config.toml
dataset = "gratings and oriented noise at many angles and scales"
hidden_act = "reglu"
width = 192
beta2 = 0.98
eps = 1e-08
max_grad_norm = 3.0
max_steps = 11600
lr_schedule = "wsd"
decay_fraction = 0.4
Rows from block 3 of a small image classifier, named by matrix and row number. Rows with one number within an expert belong to one neuron, the router's apart. Each number is 128 + 32 x the weight over its row's rms, rounded and kept within 0 to 255. All counts start at 0.
Before each expert's rows are labels from the 100 images, of 14848, where the router gives the expert most weight on average: "responds to" is what is common among them; "place" is the part of the image that holds the peak. Only what is clearly more common there than usual is listed. The data: gratings and oriented noise at many angles and scales. In brackets: how many of the 100, against the usual share in percent.
# router: router (model.blocks.3.mlp.router.weight, 4x192), inputs 0-63
# gate: expert gate (model.blocks.3.mlp.gate, 4x192x192), inputs 0-63
# up: expert up (model.blocks.3.mlp.up, 4x192x192), inputs 0-63
# down: expert down (model.blocks.3.mlp.down, 4x192x192, transposed), outputs 0-63

# expert 3
responds to: coloured (90 vs 49.8); stripes at 120 degrees (40 vs 8)
place: top left (60 vs 14.1)
router.3 [ 89 185 120 126 174 114 144 102  58 112  81 159 119 138 125 121 193 173 133 156 143 137 115 146  96 112  99 119  86 158  82 113 171 107 147 151 151 104 146 151 155 124 105  72 113 132 113  84 130  66 126 141 125 160 106 108  82 170  75 133 147 186 130 148]
gate.0 [119  85 100 108  40 163 134 172 151 130 164 119  88  68 132 152  85  61 126 126 145 111 125 121 113 132 121 112 140 131 152 147  69 115 110 117 119 132 136 130 109 167 161 170 146 143 151 147 157 132 112 125  83  75 130 172 180  83 104 122 108 106 135 104]
up.0 [134 193 150 137 209  83 109 110 105 146  83 117 150 172 102 132 191 208 125 189 114 136 121 104 127  93 112 145 150 162  94 110 148  87 158 124 147 143 129  83 128 117  81  98 107 129 120  93 116 106 143 136 137 149 121  99  66 171 119 134 157 159 127 135]
down.0 [117 179 178 125 186 125 145  90 106 136 147 146 183 142 120 108 127 110 150 171 105  86 131 125  88 111 128 112 154 159 118 107 150 145 172 100 149 141 106 172 138 150 107 122 108 163 107 159  79  88 134 149 132 153 101  48 111 160 101 135 142 147 110 135]
gate.1 [123  62  71  99  27 150  90 172 153 109 168  95  77  78 132 109  97  91 118 128 125 137 115 108 102 135 142 123 150 144 149 136  74 115 132 118 126 144 157 141  93 165 149 166 124 143 139 132 158 163  78  76  65  47 168 164 165  79 121 160 127  99 153 132]
up.1 [115  89 110 167  59 111 124 113 103  89 156 110 122 101 145 140 131 121 101  95 142 158  98  82 126 202 119 132 148 129 164 150 124 110 130 213 120 110 152 114 145  99 135 158 173 122 160 116 167 163 117  95 124  79 134 128 155  71 160 162 100 115 125 131]
down.1 [138 133  82 186  89 164 144 135  71 105 122  82  99 141 160 130 120 130 109 109  80 132 107  90  98 136 123 151 136 122 159 116  95 138 166 146 132 111 102 105  89 108 150 142 160 119 136 123 198 153 105  80 132 106 142 147 175 132 139 148 129 108  72 152]
gate.2 [145  95 159 148 154 181  80 158 169 178 162 166 135 163 117 112  83  65 112  88 133 154 168 176 139  87 160 171 100 108 125  97 158 153  87 100 121 146 140 178 119 165 167 108 135 144 126 120 124  79 135 104 114 164 148 130  85 147 180 115 145 101  80 164]
up.2 [140  87 148 199 145 125  76 181 181 141 190 121 110 117 109 144 102  43 100 146 118 154 186 119 122 100 115 174 130 109 139 125 165 192 106 147 140 144 137 128 122 121 127 141 140  71 124  99 137 160 117 166 139 123 162 103 116 140 238 142 145  41 105 141]
down.2 [154 105 123  77 121 104 118 194 138 103 164 130 111  78 103 113 128  80 136 169 135  91 164 159  81  97  41 107 134 184  92  98 118 133 124 132 127 144 124 165 124 143 175 197 150 135 110 114 176  88 103 115  76  85 177 157 104  78 119 189 121  85 129 109]
gate.3 [110  96  96 105  60 163  92 162 179 101 171 140  82  97 158 130  79 104  91 158 107 111 114 161 112 121 193 102 144 151 180 122  74 117 148 112 120 114 120 126 106 164 155 210 173 141 147 122 161 120  70 139  82  82 146 196 158  75 108 150 154 113 183  90]
up.3 [108 154 108 144 150 147 107  92 118  67 155 141 135 151 117  95 198  98 119 149 102 125 130 126 161 114 114  87  66 128  87 117 163 167 153 140 170 137 137 158 144 131 113 133  84 107 157 128 114 107 153  94 133 157  72  29 105 163 133 126 153 145 148 169]
down.3 [153 172 163 185 167 106 111 113  76 148  90 112 129 177 107 158 159 148 155 195 220 159 142 130  66 123 114 182 113  97  93 174 148  93  88  94  99 150 104 106 163 126 112  85 130  97  74  98 114 111 155 169 200 162 119  99 148 185 146 128 159 163 142 141]
gate.4 [127  80  87  92  63 133 104 200 162 129 157 110  67  60 131 172  89  81 139 152 161 115 147 124 105 101 131 137 136 139 131 138  92 112 127  90 107  96 140 116  94 155 138 174  95 170 189 102 163 122 112 145  90  39 161 171 154  99  77 110  85  99 109  98]
up.4 [207 136 164 154 196 120 134 102 149 173  96 137 159 128 100 142 124 141 189 123 163 133 162 115 118 112 119 135 113 157  99 148 138 130  95  76 151  76 115 127 125 148 114 117 143 137 159  97 163  70 138 121 139 148 102 137 100 187  95 119 114 189 148 184]
down.4 [ 71 116  92  80 116 147 136 162 132 123 160  71 136 137  94  47  89  92 105 105 106 182 170 115 124 121  67  87 102 105 182 153 124 125 112 104 152 172 106 148 138 106 150 152 176  98 151 205 183 135 161  41 100 104 142  64 166  83 139 130 105 109  99 128]
gate.5 [132  99 122 140  69  82 126 139 110 102 160 119  56  49 117 122 121 114 168 180 119 125 103 167  59 168 147 103 170 161  88 107 121 137 206 174 165 141 121 100 127 133 151 169 130 128 112 123 117 160 110 121 120  77 144 136 176 138 150 146 145 102 140 175]
up.5 [128 100 114 141 130  63 144 115  71  97 143 167  86  82 106 118 148 128 162 181  95 111 102 173  92 177  82 136 140 160  80  77 155 184 178 180 182 141 126 119 144  97 167 146  86 106 102 149  95 144 135  80 145 125 131  98 167 153 149 166 138 120 131 193]
down.5 [126 145  93 159 119 165 129  80 111 157  80 143 162 193 168  96 182 125 157 130 105 110 128 132 109 105 177 137  53  80  85 122 154 122 133 118 144 150 109 171 182  97 144  62  97 103  71  75 157 102 113  86 156 172 174 184 107  95 137 145 103 115 113  85]
gate.6 [148  87 138 119  74 133  96 197 117 169 170 120 117  62 121 135  83  89 139 128 151 139 134 161  96 128 167 136 184 152 155 138 110  95 152  86  80 124  87 112  99 143 155 180 181 105 158 130 174 143 103 130  58  52 170 198 145  78 107 109 112  89 129 120]
up.6 [131 100 125  85 114 112  88 141 105 169  88 131 166  90  99 178 113 137 146  95 147 102 114 175 116 138 161 134 161 154 132 165 125  54 152  71  16  92  92 162 148 104 178  90 164 129 155  90 176 130 176 128  86  98 113 144 125  74 110 116 118 143  54 139]
down.6 [ 91 141 112 119 161 175 164 112 154 182 124 182 149 157 153 128  59 122 120  83 105 136 102  58 145 116 122  85 120 146  78  90 116  85 103 150 131 113 141 156 150 190 110 108 136 156 147 124 109 186 136 126 136 163 142 154 136 129  89 111  70 154  91 115]
gate.7 [ 91  52 127 102  70 179  74 188 168 162 135 108  99 110 149 138  69 111 124 158 162 111 108 133 107 126 160 131 146 148 142 110 131 114 121 110 112 132 149 127 104 175 174 154 139 121 138 111 135 152 108 141 108  93 157 169 182  75 149 110 218  79  88 142]
up.7 [ 87  86 130 144  85 173  68 164 138 114 143 165  58 155 148 118  87 111 101 155 153 157  71 118  96 133 139 128 121 116 141 151 134  97  95 139 108 156 131 147 130 153 138 153 115 115 104 141 125 163 102 103 138 128 172 160 184  82 185 141 195  78  90 129]
down.7 [112 132 118 206 190 154  83 160 160 191 180 174 131 165 129 139  86 140 145 112 151 124 125 111 127 139 151 173 135 121 182 117 152 147  94 165 115  88 129 113 125 209 103 114 116 129 151 106 124 118  97 152 127 127 175 168 148 140  98  76  83 118 140 177]
gate.8 [139 104 156 187 131 197 100 122 154 136 118 183 152 152 174 131 110 117 110 108 143 154 142 125 104 156 151 141 160  87 162 149 163 118 120 135  93 177 112 128 140 130 131 136 121 109  76 117 128 138 129 116 151 139 192 138 155 120 178 160 125 124  94  99]
up.8 [118 145 101 139 158 145 114 104  52 127  84 124 151 133 105 110 176 192 128 120  98 132  75  96 148 148 111 158 168 103 131 170 141  53 121 151  88 165 153  86 152  98 114  95 111 131 107 119 155 152 184 128 125 145 140  93 112 148  84 159  80 195 154 142]
down.8 [131 127 157 126  73  65 143 142 122 114 164 126  36  76  85 199  86 132 109 137 158 150 118 115  96 158 169 124 202 130 126 176  89 189 166 151 131  91 102  79 114 115 101 184 160 133 134 105 140 197  82 159 134  70 118 139 103 127 123 128 197  98  69 125]
gate.9 [141 131 141 123  67 144 117 173 142 185 160 122  93  77 170 135  87 112 154 140 134 128 123 123 100 144 123  84 151 154 148 131 113 122 106 110 182  96 134 130  55 181 122 150 176 170 176 108 118 148  90 152  87  84 146 205 164  41  88  71 148 117 133 106]
up.9 [102  94  93  96 109 144 141 161  91 185 109 186  81 154  97 112 140 126 136 175 130  86 123 140 128  85 172 171 106 115 106 122 163 116 130 123  61 129 160 149 135 163 173  91  78 109 151  68 170 107 135 131 103 106 173 135  89 196 118 145 131 120 116 160]
down.9 [104 151 158 151 127 105  41 140  66 158 119 141 135 100  98 153 146  87 120 166 172 204 120 164  80 117 119 155 123 108 122 186  97 120  76 118  89 150 160 163 147 123  98 119 119  94 129  86  95  96 166 105 113 112 155 115 148 129 174 145 161 115 153 129]
gate.10 [162  60 158 120  99 162  88 166 164 146 156 125 136 109 150 145  92  79 133 128 174  93 180 181  91 105 165 116 170 131 127 132  99 111 136 116 114 138 134 134 111 136 165 222 174 141 120  85 134 109 112 140 123  91 172 171 157  73 148 125 121 115 126  83]
up.10 [108 215 118 142 128  97 162 115  95  90  95  78 115 117  95 147 184 188 111 142  99 167 112 110 164 154 114 132 114 129 148 150 129 108 114 139 147 118  71  78 127 104  93  46 111 125 137 146 138 127 147 148 124 134  84 107 120 166 131 104 179 150 151 152]
down.10 [171 151 157  99 134  88 150 130 113 124 142 205 116  98 123 213 123 110 111 182 202 108  77 100 132 118 133 182 146 105 146 154 114 142 154 135  88 144 150 108 111  87 115 136 139 178 114 117 127 134 187  94  63  92 150 115 136 165 179 120 141 134 136 155]

# expert 0
responds to: low contrast (87 vs 29.6); windowed patch (70 vs 16.4); stripes at 60 degrees (49 vs 8.3); scale: very coarse (46 vs 20.4)
place: top left (65 vs 14.1)
router.0 [169 104 154 137 194 172 125 128 169 138 148 139 199 168 137 106  65  86  99  88 142 145 153 145 144 112 114 150 109 111 176 135 129 122  55 109  88 190 108 179 140 118 165 134 143 118  85 174 107 126 192  93 144 180 162 113 111  95 168 134 103 132 154  90]
gate.0 [112 140  94 136  82 134  77 151 111 130 141 140  51  64 130 165 135 116 150 178 117 158  75 103 149 137  85 120 131 167  96 110  82 116 176 144 178 118 123 116 102 159 158 161 139 178 175 102 150 125  94 127  64  68 137 137 128 122  97 149 165 117 122 151]
up.0 [102 118  88 145  82 137  63 132 115 112 143 145  72  77 129 138 114 112 145 162 100 169  71  92 144 143  84 126 131 170 109  89 108 135 187 155 172 131 137 127 122 152 174 174 134 162 148 108 158 143  97 106  78  63 140 130 152  99 117 154 140 129 120 161]
down.0 [ 84 126 140 173 165 138  87 165 167 201 148 101 121  74 117 103 102 113  98 102 184 163  76 129 112 128 150 159 154 164 146 106 105 108 114 205 121 118 182 105 102 196 152 169 170 143 104 151 101 154 149 169 122 153 158 149 198 110  59  96 118 148 190 167]
gate.1 [ 91 169  84  76 110 113 114 167 113 143 100 128  94  76  99 135 117 118 184 212 147  98 114 126  75 108 175 129 174 113  85  93 118  87 165  86 163 124 157 120 107 187 120 165 106 132 154  90 134 137  85 128  67  92 121 154 116 131  42 125 138 122 120 136]
up.1 [ 82 136 141  89 122 156  69 165 129 136  96 184 145 102 113 122  84  28 123 201 135 157 168 160  81  41 171 113 160 148 137 102 176 136 163 105 149 108 189 184  94 147 147 166 164 138  93 114 121 159  67 144  88 103 130 155 135 108 111 118 147 122 154 129]
down.1 [127 142  80 120  99 119  76  97 150 114 138  56 104 142 108 186 154 178  97 132 102 128  76  79 182 152 111 124 188 126 109 151 129  98 101 151 148 166 130  70  95 141 106 194 111 128 132  93 121 191 138 159 107 187 131  90 115 172 104 147 120 132 132 139]
gate.2 [ 59 174 123 107  89  91 105 146  89 134 127  70  94  55 120 119 175 128 165 176 147 113 101 143 103 119 107  83 118 187  89 100 103 106 157  91 159 137 153 140 131 175 114 123 189 160 171 108 121 104  84 176  44  74  90 111 136 154  69 122 169 131 139 180]
up.2 [207  60 163 121 145 169 128 123 166 147 129 214 168 150 127 158  45 111 114 127 146 119 137 163 157 140 155 137 167 118 194 109 132 149 144 129  47 116  89 117 117 129 168 164  69 135 120 130 149 169 156 119 140 149 140 183 129  99 137 113 145 141 121  87]
down.2 [103 152 117 127 189 118  87 114 163 153 137 137 125 161  69 107 156 138 136 168  90 153 184 119 146  96  66 113  92 144 105 100 179 135  89 153 159 180 166 132 205 163  93 124 119  80 109 137  90 128 165 109 130 173 149  72  54 196 146 126 125 113 148 188]
gate.3 [ 94 157 109  88  97 113 100 147 107 127 131  71 113  62 130 113 154 188 160 156  95  76  69 128 105 151 122 103 147 215 127 133 108  57 157 169 172 105 140 125 133 181 124 152 133 175 160 104  96 127 108 142  51  87 162 153 169 101  63 162 146 179 187 139]
up.3 [112 115 111  99 145  97 139  99 134 110 147 187 137 173 114 158 106  83 123 133 146 142 162 108 175 120 150 171 117  50 136  93 183 234  96 130 118 123 137 122 138  78 138 104 105 100 121 151 150 130 124 131 197 124  85 104  85 116 147 117 134  88  77 133]
down.3 [122  90 136 144 138 130 125 120  81 147 130 129 139 141 134  48 131 105 189 110 147 139 137 109 102 146 117 161 122 133  72 181 177 115 121 145 148 140 153 102 120  85 151 126 198 144  90 142 167  80 143 108 136 109 191 195 143  93 203 153  93  97 122 154]
gate.4 [122 164  92 103  73  94  95 167 116 161  98 137  99  60  90 148 154 143 186 156 152 134  68  79  99 111 138 142 137 135 131 117 116  92 139 115 164  95 187 110 103 200 148 130  95 157 149  72 109 130 100 140  36  75 132 137 166 146  58 113 158 163 154 149]
up.4 [130 109 153 129 108 138 192  94 100 102 117 146 127 163 176 144 116 114 122 152 141  82 133 172 109 175 161  84 135 128 100 113 130 112 125 163  68 166  41 122 141 122 104  89 188 118 103 126 156 110  94  99 192 158 133 152  87 127 138 175 144 125  86 132]
down.4 [137 108 167 125 163  79  95 110  81  68  99 125 155  96 122 101 144 118 154 138 128 154 143 122  89 145  82 134 148 153 128 141 137  78 172 136 104 164 166 142 141 109 141 127  79 127  98 143 100 115 143 155 169 118 174 126 156  85 139 195  88 132 175 107]
gate.5 [136  73 159 133 141  11 196 109  75 140 114  85 168 145 134 183 203 168 130  84 142  85 140 106 144 129 167 156  97 127 133 133 185 162 150 116  97 100 157 132 142  98 157  81 154 173 131 115 122  84 137 173 160 107  93 127 110 130 155 125 121 133 107 164]
up.5 [117 185  99 117 113 242  70 145 175 116 140 165  82 101 123  78  60  97 130 171 121 164 111 150 102 129  85  93 160 144 126 122  59  87 105 141 156 161 102 128 118 160  99 169 114  88 123 135 129 172 120  89  92 149 160 130 151 128  97 136 142 131 158  87]
down.5 [109 155 133 185 171 134 111 150 171 149 167 122 142 136 133  96 121 130  80 107 174 180 173  81  96 126  91 136 143 103 164 134 149 150  65 142 174  98 169 123 160 149 104 143 132  79  98 160 109 152 102 114 175 150 168 149 130  95 129 100  83  81 151 106]
gate.6 [117 118  95  84  68 108 143 147 113 111 107  98  76  51 137 208 144 141 179 160 154 108 110 141 107 110 156 156 130 157 137 136  99 112 130  94 130 128 178 113 120 191 127 136 122 133 172  89 112 112  95 127  55  76 137 170  89 166  52 139 187 145 111 164]
up.6 [155  89 143 174 112  85 132 132  60 102  81 167 101 155 128  91  88 136  87 144 129 193 145 175 112 103 100  99  71 138 146 149  94 109  98  97  76 180 134 122 155 114 145  98  87  99 104 127 166 113 138 122  78 110 147  85 106 140 120 193 133 114 141  41]
down.6 [162  79 118 156 149 129 130 152  88  90  82  98 162 126 152 119  66 142 114  89 116 147 151 140 153 148 114 106 157  95 155 196 137  92 107 119  94 145  91  47 113  70 102 111 169 101 116 116 177 148 150 244 128 138 171 133 163  97 197  86  80 149 160 107]
gate.7 [ 92 143  98  92  91  95 148 139 139 105 106 103  79  93 120 198 133 144 174 187 138  72  85 127  88 121 143 119 149 140  60 131 115 113 162 104 172 118 154 124 122 204 109 121 115 153 158  75 113 122  72 149  64  84 122 138 114 140  42 149 182 128  98 160]
up.7 [158  80 137 114  97 135 174 181 123 100 176 137 126 137 140 109  74  99  93 150 150 159 177 174  88  95 143 182 183 143 157  92 103 128 124  94 118 143 115 155  95 116 166 151 174 100 125 158 119 152 105 165 128  96 194  87 134  60 142 153 125 112 185  93]
down.7 [131 124 126 146  96  84 131 156 116 167 144 139 155  94 145 132 122 127  69  70 147 112 144 159 115 124 168 161 127 130 104 108 138 125  75 116  94 114 151 194 162 135 184 109 159 115  96 152 162  73 180 120  86  87 130 155 138  82 155  77 124 107 113  65]
gate.8 [133 145 131 113 141 144 139 102  58 144  66 110 130 130 150 113 211 245 143 128 139 132 105 102 137 151 132 160 150 124 144 161  98  17 116 152 104 124 129  93 153 115 140  92 151 150 133 119 106 117 155 141 121 134 115 128 143 107  96 132 121 211 155 111]
up.8 [107 123 106 110  88  88  97 174 184 127 195 115 106  95  96 134  64  47 131 155 104  90 122 158 134  92 112  99 126 155 100  79 134 206 151  78 157 117 150 129  88 161 100 185  86 116 155 103 134 146  95 146  99 100 113 144 118 163 129 100 149  63 128 171]
down.8 [209 120 139 123 161 137 194 143 118 103 180  98 156 184 199 110 123  92 112  84  91  87 180 139 168  77  91 117  74 122 173 122 137 139  58  69 136 156  47 153 108  90 120 133 133  87 115 189 115 111 131  94 167 149 131 110  97 138 172 119 112  98 104  88]
gate.9 [136 164 147 145 139 127 128 101 113  94 139 184 107 123 153 144 171 110 157 152 124 171  95  77  57 161 173 118 135  87  25 162 102 108 146 184 173 143 180 111 164 131  67 126  76 136 109 156 153 129 139  51 139 125 130 122 167 184 120 138  61 155 131 115]
up.9 [122  88 117 110 110 134 123 157 153 179 123  73 153 132  97 140  89 137  91 108 146  90 159 174 206  98  97 145 115 152 237 103 150 139 109  75  69 106  83 142  83 137 175 131 181 113 165  88 104 130 119 219 106 118 120 127  93  86 132 107 191 106 108 148]
down.9 [117  99 116 128 158 138 111 130 109 202 110 144 133 229 177 111 129  92 121  85  92  89 146 147 143 175 124 126 119  91 143 115 197  92  72 142 125 120  78 152 169 144 160 116 119 114 132 117 126  83 141  66 125 149 155 126  62 138 120 140 120 135  86 165]
gate.10 [131 169 115 102  98 130 149 149 172 100 174  73 119 121 140 105 112 108 123 140 128 116 130 113 156 126 115 103 138 103 134 134  84 166 143 131 181 118  97  93  74 123 103 205 145 136 143 175 134 153 117 141 118 107  65 122 133 109 119  86 127 107 145 116]
up.10 [136 159 132 108 108 142 134 150 181 103 183  65 127 121 134  98  83  97 115 129 132 119 129 114 155 123 108 118 163 108 139 135  85 142 125 105 165 129 101  81  72 120  89 247 136 105 141 171 126 184 124 151 123 121  72 120 124 116 137  70 122  91 135 113]
down.10 [115 136 141 123 123  69 123 148 216 106 136 116 122  89  52 134 131 142 143 150 164 160 103  96 129  79 112 167 152 108 109 187  78 147 162 129 140 111 210  88  99 144 175 171 118 140 108 136 108 155 128 151 104 142 122 169 147  65 118 111  95  95 213 103]

# expert 1
responds to: low contrast (80 vs 29.6); stripes at 90 degrees (70 vs 8.4); windowed patch (57 vs 16.4); angle: stripes at 0 degrees (29 vs 8.5)
place: top left (32 vs 14.1)
router.1 [146 101 121 158  80  64 154 139 128 138 144  94  96 106 138 200 138 148 129 109 109 156 103  81 144 164 155 153 177  98 124 140 140 167 147 164 132  79 149  56 107 126 103 175 125 112 199 136 149 173 103 117 142  27 111 133 158 163 134 110 129 101  70 174]
gate.0 [105 169 130 115 141 209  77 189 137 174 150 145  97  83 128 123 105  70 140 133 147 104 101  99  98  94 111  77 120 190 106  96 110 110 106 130 145 130 154 142 106 205 129 134 163 136 147 108 148  95 116 121  44 141 157 170 138 134  63 138 144 170 145 117]
up.0 [130 171 135 164 147 196 127  87 155 158  97  89 135 127 160 147 150 173 142 154 137 141 153 126 178 120 113  87 152 110 124 148  99  81 126 117  91 130 120 105 161 136 164  81 129  77  64 147  70 107 152 117 175 168 170  98 107  87  76 137 118 153 169  92]
down.0 [115  88 111 101 134 138 213  87 106 102 149  98 140 163 138 193 133 148 118  74  84 137 108  77 171 162 146 157 138  94 108 149 100  95 101 141  51 161 113 131 151  94 130 119 109 134  93 116 139 131 142 126 135 149 162 177 159  88 136 147 102 129 105 103]
gate.1 [ 70 122 151 107 143 162  68 156 116 167 146 166 141  96 120 139 104  97 138 115 174  89 138 182  57 105 134  96 112 161 106 106 121 114 104  83 147 158 121 178 135 212 170 132 141 158 101  83 137  98 117 136  62 117 167 172 148 101  75 152 144 141 153 117]
up.1 [ 87 154 152 164 140  73  83 166 117 149  87 161 108 144  90  76 141  85  92 119 150 195 193 154 105  63  73 100  27 143 126 143 188 100  69 127 143 125 147 161  88 149 123  99 113 111 144 131 141  59 129  84 121 127 141  93  82 146 125 111  82 129 113 175]
down.1 [192 147  96 159 110 104 152  76  91  90 157 109 124 148  85 116 173 155 182 129  81 116 170 108 177 122  74 174 127 136  27 189 170 110 132 133 115 144  87  53 123 106 114 126 113 122 129  95 143 154 110 147 146 112 158 136  92 179 165 129 119 102 125 163]
gate.2 [114 127 153  88 179 165 103 164 100 139 126 137 145  55 118 114 112  95 175 150 174 107  81 154  86  88 107 102 106 189  96  90  83  93  97  91 133 131 143 189 118 159 160 127 174 186 122 126 161 103 133 111  39 157 129 158 152 105  91 118 138 161 157 105]
up.2 [102 155  57 149 102 127 145 139 178 138 180 117 110 164  92 113  96 131  96 169  94 127 119 129 122 125 135 112 141  67 127 149 155 181 130 180 127 132 136 109 111 136  69 164  76  68 120 118  65 157 107 165 216 128 153  92 104 144 176 161 132  85 106 169]
down.2 [119 133 130 103 199  72 104 105 106 129 128 122 116 150 127 143 156 139 149 143 114 150 183 102 154 101  82 121 113 152 179 126 132 135 135 146 132  92 147 110 119 127 140 157 142  69 134 145 111 113 103 113 172 125 143 125  15 131  89 131  56 174 185 137]
gate.3 [118 182 131 147 179 191 132 115 105 122  85 163 161 165 122 108 106 120 117 149 165 133 122 134  99 124  73 152 109 129 122 121 120 106  82 139 114 168  94 174 169 143 114  58 136 120  69 131 135 126 137  77 141 197 163 130 166 137 110 179 125 164 110  89]
up.3 [144 212 145 151 178 203 130  96 162 157 112 119 164 152 154 100  82 145 114 115 156 140 146  96 127 151  92 124 154 107 153 141  97 126  65 147 117 137  76 135 152 156  85 115 117  98 102 144  95 168 144 142 158 190 141 126 158 131  76 100 127 134 139  72]
down.3 [154 111 221 145 159 118 128  65 147  87 154 151 152 154  99 192 124 105 176 156 160 107 113 153  89 129 134 107 137 112  97 164 139 156 108 132 114 153 161 108 105 169 177 150 138 186  70 117  53  79 127 128 132 189 134 132 106 121 123 188 162 149 105 140]
gate.4 [ 88 117 186  58 115 152  90 163 122 147 151 141 115  94 101 132 145 104 144 141 207  75 121 165 107  93  92 127 129 196 126  85 135 101 123  86 138 164 160 175 112 225 157 107 140 179 145 104  96 111 101 167  31 135 150 166 113 108  82 165 153 175 137 125]
up.4 [148 123 147 113 116  60 109  96 113 186  95  69 111 128 140 127 188 167 138 138 125  61 175 162 146  70 123 124 103 110 176 160 179  91  91  84  44 164 132  85 130 110 148 124 140  81 120  82 102  88 184 149  99 164 123 114  72 144  97 121 167 146 172 160]
down.4 [143 102 161 174 179 129 199  89 105  73 141 121 197 111 192 142  89 161  68  40 129  93  91 126 122 158 113 168 116  94 143 147 137 100 105 115  98 165 136 167 146 104  85 140 135 120  89 152 135 169 143 134 129 166 159 108 174  85 187 149 159 160 114  90]
gate.5 [ 64 161 139  76 145 177  71 130 114 120 110 114 147  64 134  91  86  95 135 146 139  95 124 186 103 125 121 114 143 186 116 104 102 106 128 103 123 126 152 149 147 174 120 124 230 160 132 116 147 120 104 181  88 148 117 145 161 102  41 143 184 162 146 101]
up.5 [176 118 150 169 145  86 196 134 154 175 120 189 110 146  98 187 131 161 165 123 108 146  96  88 161 121 210 107 101 104 120 103 158 139 126 173 120 143 112 131 120 128 157 119  43 138 111 131  59 136 147  80 136 125 155 132 102 144 169 132  52 136 129 136]
down.5 [146 141 142 151 134 128 145 114 117 161 101 137 148 196 165  84 164  89 124 116  81 110 107 114 163 131 122 174  86 104 126  88 202  96 124 143 128  99 148 146 171 135 122 111  50  89 157 114  97 139 154 151 133 128 126 126 155 130  91 103 131 144 126 181]
gate.6 [119 160 179 139 137 116 104 151  94 122 142 119 136 118 139 147 143 134  94 116 153 118 144 130 118 102 114  95  56 240 129  65 161 141 132 106 160 103 137 213  77 152 203  50 142 179 127  90  82  63  71 139 109 141 110 118 114 102 104 162 170 137 145 109]
up.6 [153 167 132 117 101  89 166  65 135  98 126 100 124 193 177 151 164 189 111  64 104 155 175  55 166 150 109 133 106 129 134 116 170 152 168 134 129 105 121 153 114  76 117  92  98 118 137 151 124 117  96 111 182 105 107 122  73  93 132 124  93  84 107 108]
down.6 [102  86 120  97 120 139 128 146 145 150 127 123 149 119 155 145  68 112  85  78 107 101 115 124 181 131 122  85 142  92 191 160 104 118  69  96  80 160  86  97 125  84 138 150 141 120 146 146 134 147 190 133  77 123 170 113 114 121 167 132 126 128 117 110]
gate.7 [123 117 149  81 183 105 162  96 117 104 135  93 219 126 107 121 172 151 139  92 150 112 129 145 128  77 147 140  69 143 110 133 122 116 113  97  83 204 163 151 152 127 137 143 163 139  53 146 152  74 195 121 107 208 108 117 103 122 145 125  69 142 159 132]
up.7 [115 155  84 151  96 185  65 166 126 174 117 174  58 127 131 102  74 112  83 163 130 131 124 137 138 154 128 124 167 134 171 119 140 121 118 148 170  68  90 136  98 146 129 105 113 126 207  88  99 135  91 157 108  69 156 131 105 142  99 134 191 129  81 136]
down.7 [113 138 131 182 136 152  95 188 139 202 129 142  89 150 105 152 104  86 161 115 175 149 127 121 129 104 160 196 134  61  87 148 154 134 103 142 118 100 115 152 138 152 142 128 151 113 145  71 196 100 123 107 115  95 124 127  95 144 129 107 159  72  65 168]
gate.8 [ 69 128 151 162 184 112 130 141 132 157 160 173 178 141  98 147 146 118 140 125 169 166 147 151 120  76  42 147  50 176  74  54 164 141  93 148 141 140 194 172 110 144 134 111 101 171 121 137  87  96 163 151 143 186 130 106 142 142 137 120 109 127 135 138]
up.8 [197 136 150 145 117 158 127 148 145 152 147 100 146  54 138 158  73 115 112 118 121 111 112 129 129 151 144 134 197 132 145 139  96  90 118 122 100 122 101 135 104 179 173 161 143 143 139 132  84 144 130 165  89  93 157 156 138 119 110  99 142 159 137 119]
down.8 [104 138 131 162 161 149 100 123 136 165 109 172 118 184 113 140 122 123 125 118 141 145 121  87 113 110 165 146 122  64  79 169 130  92 110 161 125 111 144 164 188 116 129 108 112 144 118  39 154  99 152 114 126 136 124  90 104 171  99 110 149 159  78 137]
gate.9 [ 68 170 130  97 102 171 105 196 112 138 128 115 116  56 141 135 101 101 127 139 157 116 115 147  92 113 125 114  97 187 130 101 123 116 112 102 145 161 132 139 113 204 153  98 126 168 117 102  98 102 108 129  71 117 185 147 130 123  84 146 150 189 159 120]
up.9 [136 150 102 139 104 182 119 131 153  94 154  92 115 134 146  66 162  72  68  78 117 151 166 128 133 171  99 155 177  94 111 142 125 115 133 108 137 172 123  92 179 123  55 188  52 108 124 163 152 163 122  98 170 129 103 118 152  99 117 126 124  31 119 158]
down.9 [100 136 134  50 124  66 114  93 135 135 133 172 151 147 141 190 140 141 108 125 109 114 122 128 170  99 120 104 124  87 151 121  94 190 185  89  95  98  85 153 190 120  96 125  72  88 104 167 171  90  99 106 136 140  95 122  65  76  76 139  94  95 109  90]
gate.10 [114 131 179 100 174 165  86 124 133 125  92 106 187 103 131 122 122 127 151 119 197  72 149 153 124 124 158 113 124 147 163 124 107  77 108  83 109 152 108 167 144 162 182 101 153 164 105  81  90 110 118 177  97 161 165 158 127  96  95 164 213 158 146  87]
up.10 [147 119 194 153 160 136 120 115  92 111  82 117 155 118 156 114 137 150 108 105 183 127 159 142 111 159 165 150 141 137 212 131 104 105 115 121 101 125 103 169 146 107 204  80 165 136 112 132  94 125 118 159 140 129 171 169 169  70 118 187 206 139 134  61]
down.10 [142 113 122 110 181 105 121 168 105 173 144 109 163  46 128 126 146 133 128 140 164  89 141 165 100  85 150 142 117 182 144 116 154 110 116  89 109  95 162 144 113 145 161 128 202 124 133  75 105  43 122 148  45 116 134 130 129  93 126 131 118 174 168 119]